python train.py --crop_scale_min=1 --tokenizer="word" --loss="softmax" --embed_dim=256 --text_encoder_width=192 --text_encoder_mlp_ratio=4 --text_encoder_parallel_block=false --residual_init="none" --optimizer="adamw" --lr=0.0013 --batch_size=256 --epochs=14.0 --weight_decay=0.3
Rows from block 7 of the text encoder, named by matrix and row number. Rows with one number belong to one neuron. Each number is 200 + 30 x the weight over its row's rms, rounded and kept within 0 to 999. All counts start at 0. After the name is the row's rms in percent of the matrix's.
# fc1: MLP up (text_encoder.blocks.7.mlp.fc1.weight, 768x192), inputs 64-127
# fc2: MLP down (text_encoder.blocks.7.mlp.fc2.weight, 192x768, transposed), outputs 64-127
fc1.103,051,184,247,180,194,210,165,180,196,249,207,213,215,175,207,239,186,198,205,230,226,147,215,201,156,161,191,241,229,208,190,224,159,224,161,168,139,170,212,202,183,209,164,199,199,174,225,220,206,201,240,229,180,195,171,205,205,186,232,230,115,253,179,289,150
fc2.103,062,192,215,196,219,185,171,164,171,155,171,228,184,216,175,167,164,112,218,232,159,215,208,156,168,199,228,167,222,246,165,218,169,175,213,201,117,194,237,246,207,205,200,179,200,171,212,212,207,216,189,190,232,203,178,212,203,218,220,177,266,181,205,185,228
fc1.104,028,172,218,195,255,169,177,223,235,274,192,225,218,242,171,208,202,156,150,186,171,177,147,148,173,160,188,257,213,198,216,166,191,237,213,215,175,145,226,177,233,253,187,225,168,195,242,158,227,144,199,164,206,162,241,231,154,174,223,215,160,254,165,147,194
fc2.104,040,206,220,189,197,227,205,181,231,178,219,206,233,136,200,225,156,177,194,162,239,163,206,211,171,151,212,178,249,213,245,163,237,163,152,176,221,204,223,219,233,219,240,244,189,234,232,211,169,221,169,178,235,210,199,220,239,207,219,187,223,228,233,238,215
fc1.105,150,206,190,170,211,229,221,202,237,288,177,206,192,224,211,219,191,194,182,152,240,187,209,209,187,225,213,221,223,176,160,248,203,199,248,221,142,210,161,157,220,189,211,205,253,187,190,231,224,178,222,209,194,212,222,181,180,226,196,202,117,180,190,214,250
fc2.105,088,166,213,204,178,169,143,202,161,78,192,201,210,186,195,215,211,115,185,219,184,228,215,159,205,198,216,192,184,218,173,187,165,216,163,228,216,204,252,224,206,172,171,177,200,214,217,170,158,183,179,191,194,173,178,234,222,175,224,215,340,213,211,205,173
fc1.106,051,235,177,180,226,218,215,190,166,379,218,234,183,242,221,250,226,223,199,199,143,225,203,207,194,232,178,165,194,175,214,161,157,177,225,171,194,227,186,170,174,208,196,233,185,208,175,212,218,171,198,165,172,246,169,216,197,218,198,172,176,188,194,201,174
fc2.106,080,148,222,207,238,194,203,193,187,65,184,198,254,167,224,127,205,158,179,218,231,220,200,203,179,240,238,206,210,171,197,219,250,212,191,255,189,196,228,206,195,181,182,185,198,220,156,188,117,196,187,200,224,155,204,222,173,188,211,213,221,178,189,239,205
fc1.107,196,225,162,174,190,231,192,200,165,258,196,181,255,178,210,224,171,210,185,258,190,178,209,195,215,198,213,212,187,225,194,210,180,154,236,191,179,172,178,197,224,248,212,232,171,170,217,203,216,199,154,228,248,212,152,112,140,184,192,220,154,185,204,281,222
fc2.107,078,167,192,232,214,199,179,212,197,205,181,221,187,186,159,177,201,193,216,182,239,180,167,148,185,235,227,145,215,201,193,196,226,156,141,196,174,200,269,213,197,174,189,184,199,209,146,223,228,226,234,189,230,192,233,260,182,209,178,188,214,227,133,172,185
fc1.108,035,173,165,197,181,202,223,245,183,279,193,243,209,216,222,260,193,211,253,230,187,169,191,199,174,193,197,225,172,209,152,207,183,223,234,162,176,179,126,217,184,179,169,217,225,205,179,206,246,251,206,255,212,159,227,224,238,201,222,196,124,201,210,205,157
fc2.108,056,147,196,225,225,179,189,191,204,164,242,244,156,221,186,121,219,129,176,214,163,174,230,152,168,192,181,156,226,195,213,207,184,203,155,263,152,220,214,221,182,156,191,239,201,177,167,199,147,249,197,178,188,204,249,198,233,170,211,169,269,205,138,205,165
fc1.109,043,235,177,194,169,218,208,182,174,328,245,226,157,216,178,213,229,239,182,186,182,186,159,199,214,175,167,187,195,195,248,202,172,187,234,142,193,235,235,204,172,196,246,190,195,218,168,232,200,149,215,139,213,204,191,196,186,172,214,225,183,231,204,146,257
fc2.109,054,197,151,201,208,207,243,224,147,138,208,214,282,218,217,181,200,219,225,202,215,213,168,190,229,176,241,225,206,180,177,166,175,158,175,229,195,166,252,206,171,235,183,181,186,241,226,220,168,200,217,217,222,178,180,169,180,198,229,207,224,217,214,237,237
fc1.110,028,197,227,184,202,168,153,173,222,190,239,231,229,230,172,231,172,228,222,251,211,199,241,189,157,248,237,230,167,183,209,143,177,229,157,148,199,206,240,162,231,163,197,204,222,170,175,164,209,225,186,208,250,213,148,217,181,139,205,239,247,206,221,172,207
fc2.110,040,184,235,153,193,209,235,160,240,203,246,244,177,229,188,198,147,192,190,217,156,222,193,213,187,167,173,205,216,169,207,161,207,231,176,248,229,173,240,220,215,186,187,261,157,159,204,232,189,223,231,188,207,242,200,187,235,212,191,218,219,178,226,176,149
fc1.111,044,177,182,136,217,224,229,186,199,270,186,196,149,245,225,165,218,229,155,176,218,211,198,186,216,195,204,217,190,172,184,269,199,203,225,226,153,225,200,187,215,169,224,248,202,210,198,209,226,171,254,184,164,251,241,155,179,234,171,223,184,180,148,172,217
fc2.111,050,182,187,252,194,168,232,197,220,165,164,237,175,174,188,221,235,137,195,201,147,216,255,181,213,252,180,208,242,216,249,213,175,194,202,227,223,236,152,161,230,189,165,235,268,182,239,194,158,168,209,206,218,212,205,192,219,214,180,141,189,143,243,198,215
fc1.112,030,212,187,201,235,181,202,162,179,165,170,226,191,184,197,209,178,166,173,219,150,244,197,180,260,192,216,149,201,177,166,196,154,205,222,176,215,226,170,154,180,180,204,237,224,175,210,214,214,232,174,183,206,191,218,218,203,190,173,246,197,229,207,140,185
fc2.112,045,244,205,202,200,195,237,220,154,203,175,184,230,182,165,227,163,181,200,229,209,188,246,146,153,210,224,170,163,152,185,239,196,199,222,170,247,176,216,182,211,241,190,211,209,193,194,178,244,235,137,173,174,212,185,159,195,211,192,201,173,171,200,161,172
fc1.113,161,237,159,178,188,229,182,208,164,266,189,176,254,188,214,213,161,218,171,252,190,189,207,186,213,194,212,222,185,212,202,200,176,171,236,185,184,168,165,193,219,243,209,236,155,179,222,196,214,195,151,242,249,222,151,137,143,186,186,211,168,183,207,262,220
fc2.113,074,179,241,221,233,195,211,169,183,133,200,214,171,227,181,159,246,113,215,160,192,202,152,192,163,180,209,157,235,180,222,181,196,179,159,220,151,221,224,219,185,175,165,208,211,221,171,209,187,206,239,187,239,171,205,200,182,210,213,164,222,189,189,205,195
fc1.114,028,245,251,169,249,166,171,229,171,203,225,206,185,162,248,179,245,174,205,178,145,230,172,203,233,215,154,237,234,179,221,236,203,184,189,190,227,151,173,170,192,159,145,243,183,154,163,158,207,182,169,188,154,212,157,199,181,234,222,168,219,173,155,212,211
fc2.114,041,233,193,256,181,175,182,175,161,228,167,155,209,224,235,222,204,145,238,185,199,196,198,223,227,256,236,161,174,166,179,228,187,188,167,175,195,259,190,249,196,207,172,191,186,177,188,203,207,148,170,155,189,225,227,225,163,177,215,212,138,208,245,200,228
fc1.115,030,219,248,197,200,239,153,192,194,222,174,192,226,140,210,253,178,241,194,224,208,206,180,151,234,153,228,158,211,237,127,210,253,221,174,170,222,160,194,194,250,179,218,200,178,161,206,193,146,175,222,174,177,161,175,206,224,239,215,233,214,205,150,224,232
fc2.115,043,184,172,173,231,197,139,184,184,196,213,207,223,164,184,196,188,184,248,225,197,209,211,213,180,217,158,243,198,245,204,212,260,209,223,198,184,191,188,182,192,147,195,145,201,210,202,241,138,217,153,216,200,204,226,174,208,243,199,160,224,192,196,155,175
fc1.116,092,218,209,173,185,215,200,212,257,309,178,196,209,217,195,228,170,182,177,155,216,183,208,217,164,211,218,210,229,180,165,267,198,192,226,194,152,209,164,138,230,166,223,202,236,187,202,201,214,187,222,222,187,213,230,184,193,205,192,178,134,206,198,238,235
fc2.116,059,160,268,220,224,202,152,217,207,203,214,232,199,184,228,172,219,225,248,215,207,241,149,186,163,180,230,166,203,194,183,161,213,170,152,202,175,224,235,226,194,159,153,178,176,218,203,193,236,277,187,209,202,209,185,216,222,191,222,216,272,211,163,159,132
fc1.117,038,212,220,190,202,185,181,228,242,253,265,158,236,220,166,206,207,151,163,229,194,177,179,216,145,198,242,214,196,201,167,239,198,172,154,205,137,220,187,188,168,139,216,173,197,204,188,215,245,226,241,263,171,191,205,219,177,169,232,178,188,192,213,270,173
fc2.117,049,113,181,166,176,164,189,193,166,209,199,212,161,210,234,191,169,205,243,233,198,191,210,220,161,183,234,180,195,225,233,239,170,166,200,224,178,229,208,259,241,176,229,189,190,192,234,235,255,237,228,217,195,249,220,221,268,219,200,179,263,187,159,183,176
fc1.118,098,201,199,200,212,231,231,174,147,255,196,228,208,194,208,277,240,243,160,191,227,219,181,177,216,192,188,175,227,173,227,172,192,220,182,181,155,214,215,215,191,234,198,187,154,225,151,203,263,169,196,170,235,232,198,196,187,189,193,167,123,173,221,232,242
fc2.118,099,194,200,166,203,202,225,177,206,159,208,168,211,213,203,112,191,130,176,191,189,211,187,201,184,172,190,212,197,189,214,195,186,186,217,202,158,194,218,221,178,192,194,185,171,206,186,228,156,148,206,211,190,177,164,194,191,194,244,213,340,204,141,162,181
fc1.119,043,198,175,176,151,206,225,195,214,301,248,163,173,193,211,250,180,231,168,210,200,228,216,242,207,199,190,193,204,235,224,206,208,173,214,161,172,249,222,215,240,182,201,250,217,181,231,186,271,217,222,199,192,177,171,229,188,197,152,179,184,217,191,213,153
fc2.119,064,191,249,226,183,216,215,198,185,140,231,175,182,189,193,203,261,147,207,211,218,195,208,234,180,210,215,179,185,189,231,181,242,218,159,212,244,228,230,188,236,116,166,230,214,236,169,161,125,213,195,220,181,155,213,221,182,187,213,206,231,194,168,148,150
fc1.120,047,185,233,174,225,191,203,190,235,306,204,183,191,240,245,243,176,212,202,200,219,153,180,244,211,179,225,199,186,162,159,242,144,211,223,202,204,191,221,224,179,176,203,215,186,212,227,179,227,179,246,201,198,182,164,213,243,157,191,203,163,237,192,281,200
fc2.120,056,214,230,191,170,160,215,165,152,169,188,247,169,177,212,232,197,144,215,193,184,179,230,120,190,163,189,183,179,242,168,227,166,150,194,174,137,235,209,219,208,184,192,245,169,149,185,245,232,172,188,198,198,198,196,190,225,209,188,206,270,175,220,224,171
fc1.121,099,210,227,163,246,231,203,207,232,307,183,202,201,222,214,217,172,195,196,186,222,167,204,224,156,209,194,218,232,185,159,265,194,225,237,206,117,190,180,145,203,200,200,205,235,187,198,234,206,192,253,211,201,190,206,188,207,207,215,200,106,212,200,253,228
fc2.121,060,175,209,174,203,176,186,207,173,199,196,192,147,209,222,210,221,177,228,227,187,217,206,176,153,152,216,202,183,240,222,201,157,134,177,196,143,203,211,223,229,183,205,197,174,202,179,226,229,209,225,190,199,214,220,218,240,210,215,205,264,216,197,150,138
fc1.122,183,224,170,165,179,240,182,202,172,241,192,187,257,194,208,213,173,218,182,245,197,189,207,185,214,189,211,208,194,210,197,196,193,161,220,188,194,178,169,198,224,245,206,231,164,178,218,201,202,188,156,244,261,212,156,113,139,188,192,219,172,185,206,275,220
fc2.122,078,156,225,202,208,158,221,207,205,188,192,228,190,228,193,194,220,157,199,182,193,173,161,200,192,236,178,188,245,177,200,179,259,220,162,244,178,220,253,227,174,159,184,166,175,210,136,191,237,185,210,149,187,209,232,249,231,202,236,171,190,208,153,134,206
fc1.123,044,247,181,178,192,197,234,192,242,324,200,212,143,219,178,216,157,207,160,210,210,193,210,203,190,231,167,193,201,218,227,183,205,163,236,203,167,205,200,216,191,254,239,197,165,202,201,214,240,193,219,192,174,226,217,209,165,213,178,185,182,232,231,168,239
fc2.123,061,176,215,188,187,193,175,207,144,193,174,248,236,170,200,135,194,157,205,191,236,161,197,117,141,240,220,224,236,229,203,169,213,188,169,240,164,170,233,214,223,198,188,213,208,244,165,217,164,207,166,192,200,178,178,204,138,224,197,174,250,207,129,250,208
fc1.124,027,219,230,233,179,257,199,201,175,185,220,179,230,238,179,189,227,173,208,186,213,164,182,230,182,248,205,187,242,150,174,181,231,163,186,237,217,152,203,259,173,231,209,168,199,151,185,239,209,179,193,198,157,186,230,236,176,168,225,182,258,191,208,212,158
fc2.124,039,182,160,200,208,222,199,173,246,191,228,165,151,229,181,169,201,185,206,227,158,220,166,162,190,215,213,161,191,224,193,208,164,171,186,185,184,210,135,230,211,266,189,234,268,197,217,245,188,220,231,265,172,246,247,233,176,209,183,178,254,235,230,207,235
fc1.125,044,249,204,251,142,191,197,206,245,203,187,253,235,161,225,244,246,216,170,239,190,210,216,213,196,192,185,178,239,197,192,217,207,235,150,142,204,197,185,193,213,182,165,207,178,218,154,231,153,154,184,202,163,163,210,226,223,170,245,158,178,215,209,221,228
fc2.125,070,146,209,169,203,215,173,216,167,135,224,199,173,245,175,123,229,148,161,201,163,192,169,200,197,171,188,167,172,209,227,183,206,203,191,237,173,221,224,233,179,199,213,223,222,235,169,200,151,163,199,183,174,187,178,208,215,213,262,163,297,209,145,178,148
fc1.126,038,238,205,197,206,242,161,207,215,281,212,220,175,188,231,220,168,216,219,257,218,202,254,205,184,196,225,147,186,179,225,235,171,198,195,157,193,207,169,199,236,197,193,169,200,242,165,189,214,197,165,222,179,210,202,223,216,207,226,189,158,188,180,235,218
fc2.126,054,154,175,200,184,189,210,222,159,98,158,232,159,227,192,134,211,134,198,213,142,231,161,216,223,208,193,172,209,199,199,168,219,221,213,202,219,177,240,208,224,170,181,175,171,163,249,221,156,176,224,212,221,204,213,223,188,181,236,181,257,177,200,156,180
fc1.127,045,236,172,178,172,200,199,198,251,320,209,215,222,223,246,234,213,210,185,208,191,194,206,170,178,167,238,172,245,159,228,201,175,207,244,154,197,193,238,191,166,193,183,200,215,226,151,171,228,149,182,218,211,229,181,196,143,199,195,179,158,206,213,223,244
fc2.127,055,258,173,220,207,212,180,147,193,196,216,167,191,212,234,222,148,165,194,192,224,238,150,182,213,195,142,185,255,233,220,198,237,204,194,192,187,177,194,298,210,225,195,240,196,196,200,220,208,169,162,185,256,177,165,178,208,197,243,210,218,213,233,241,256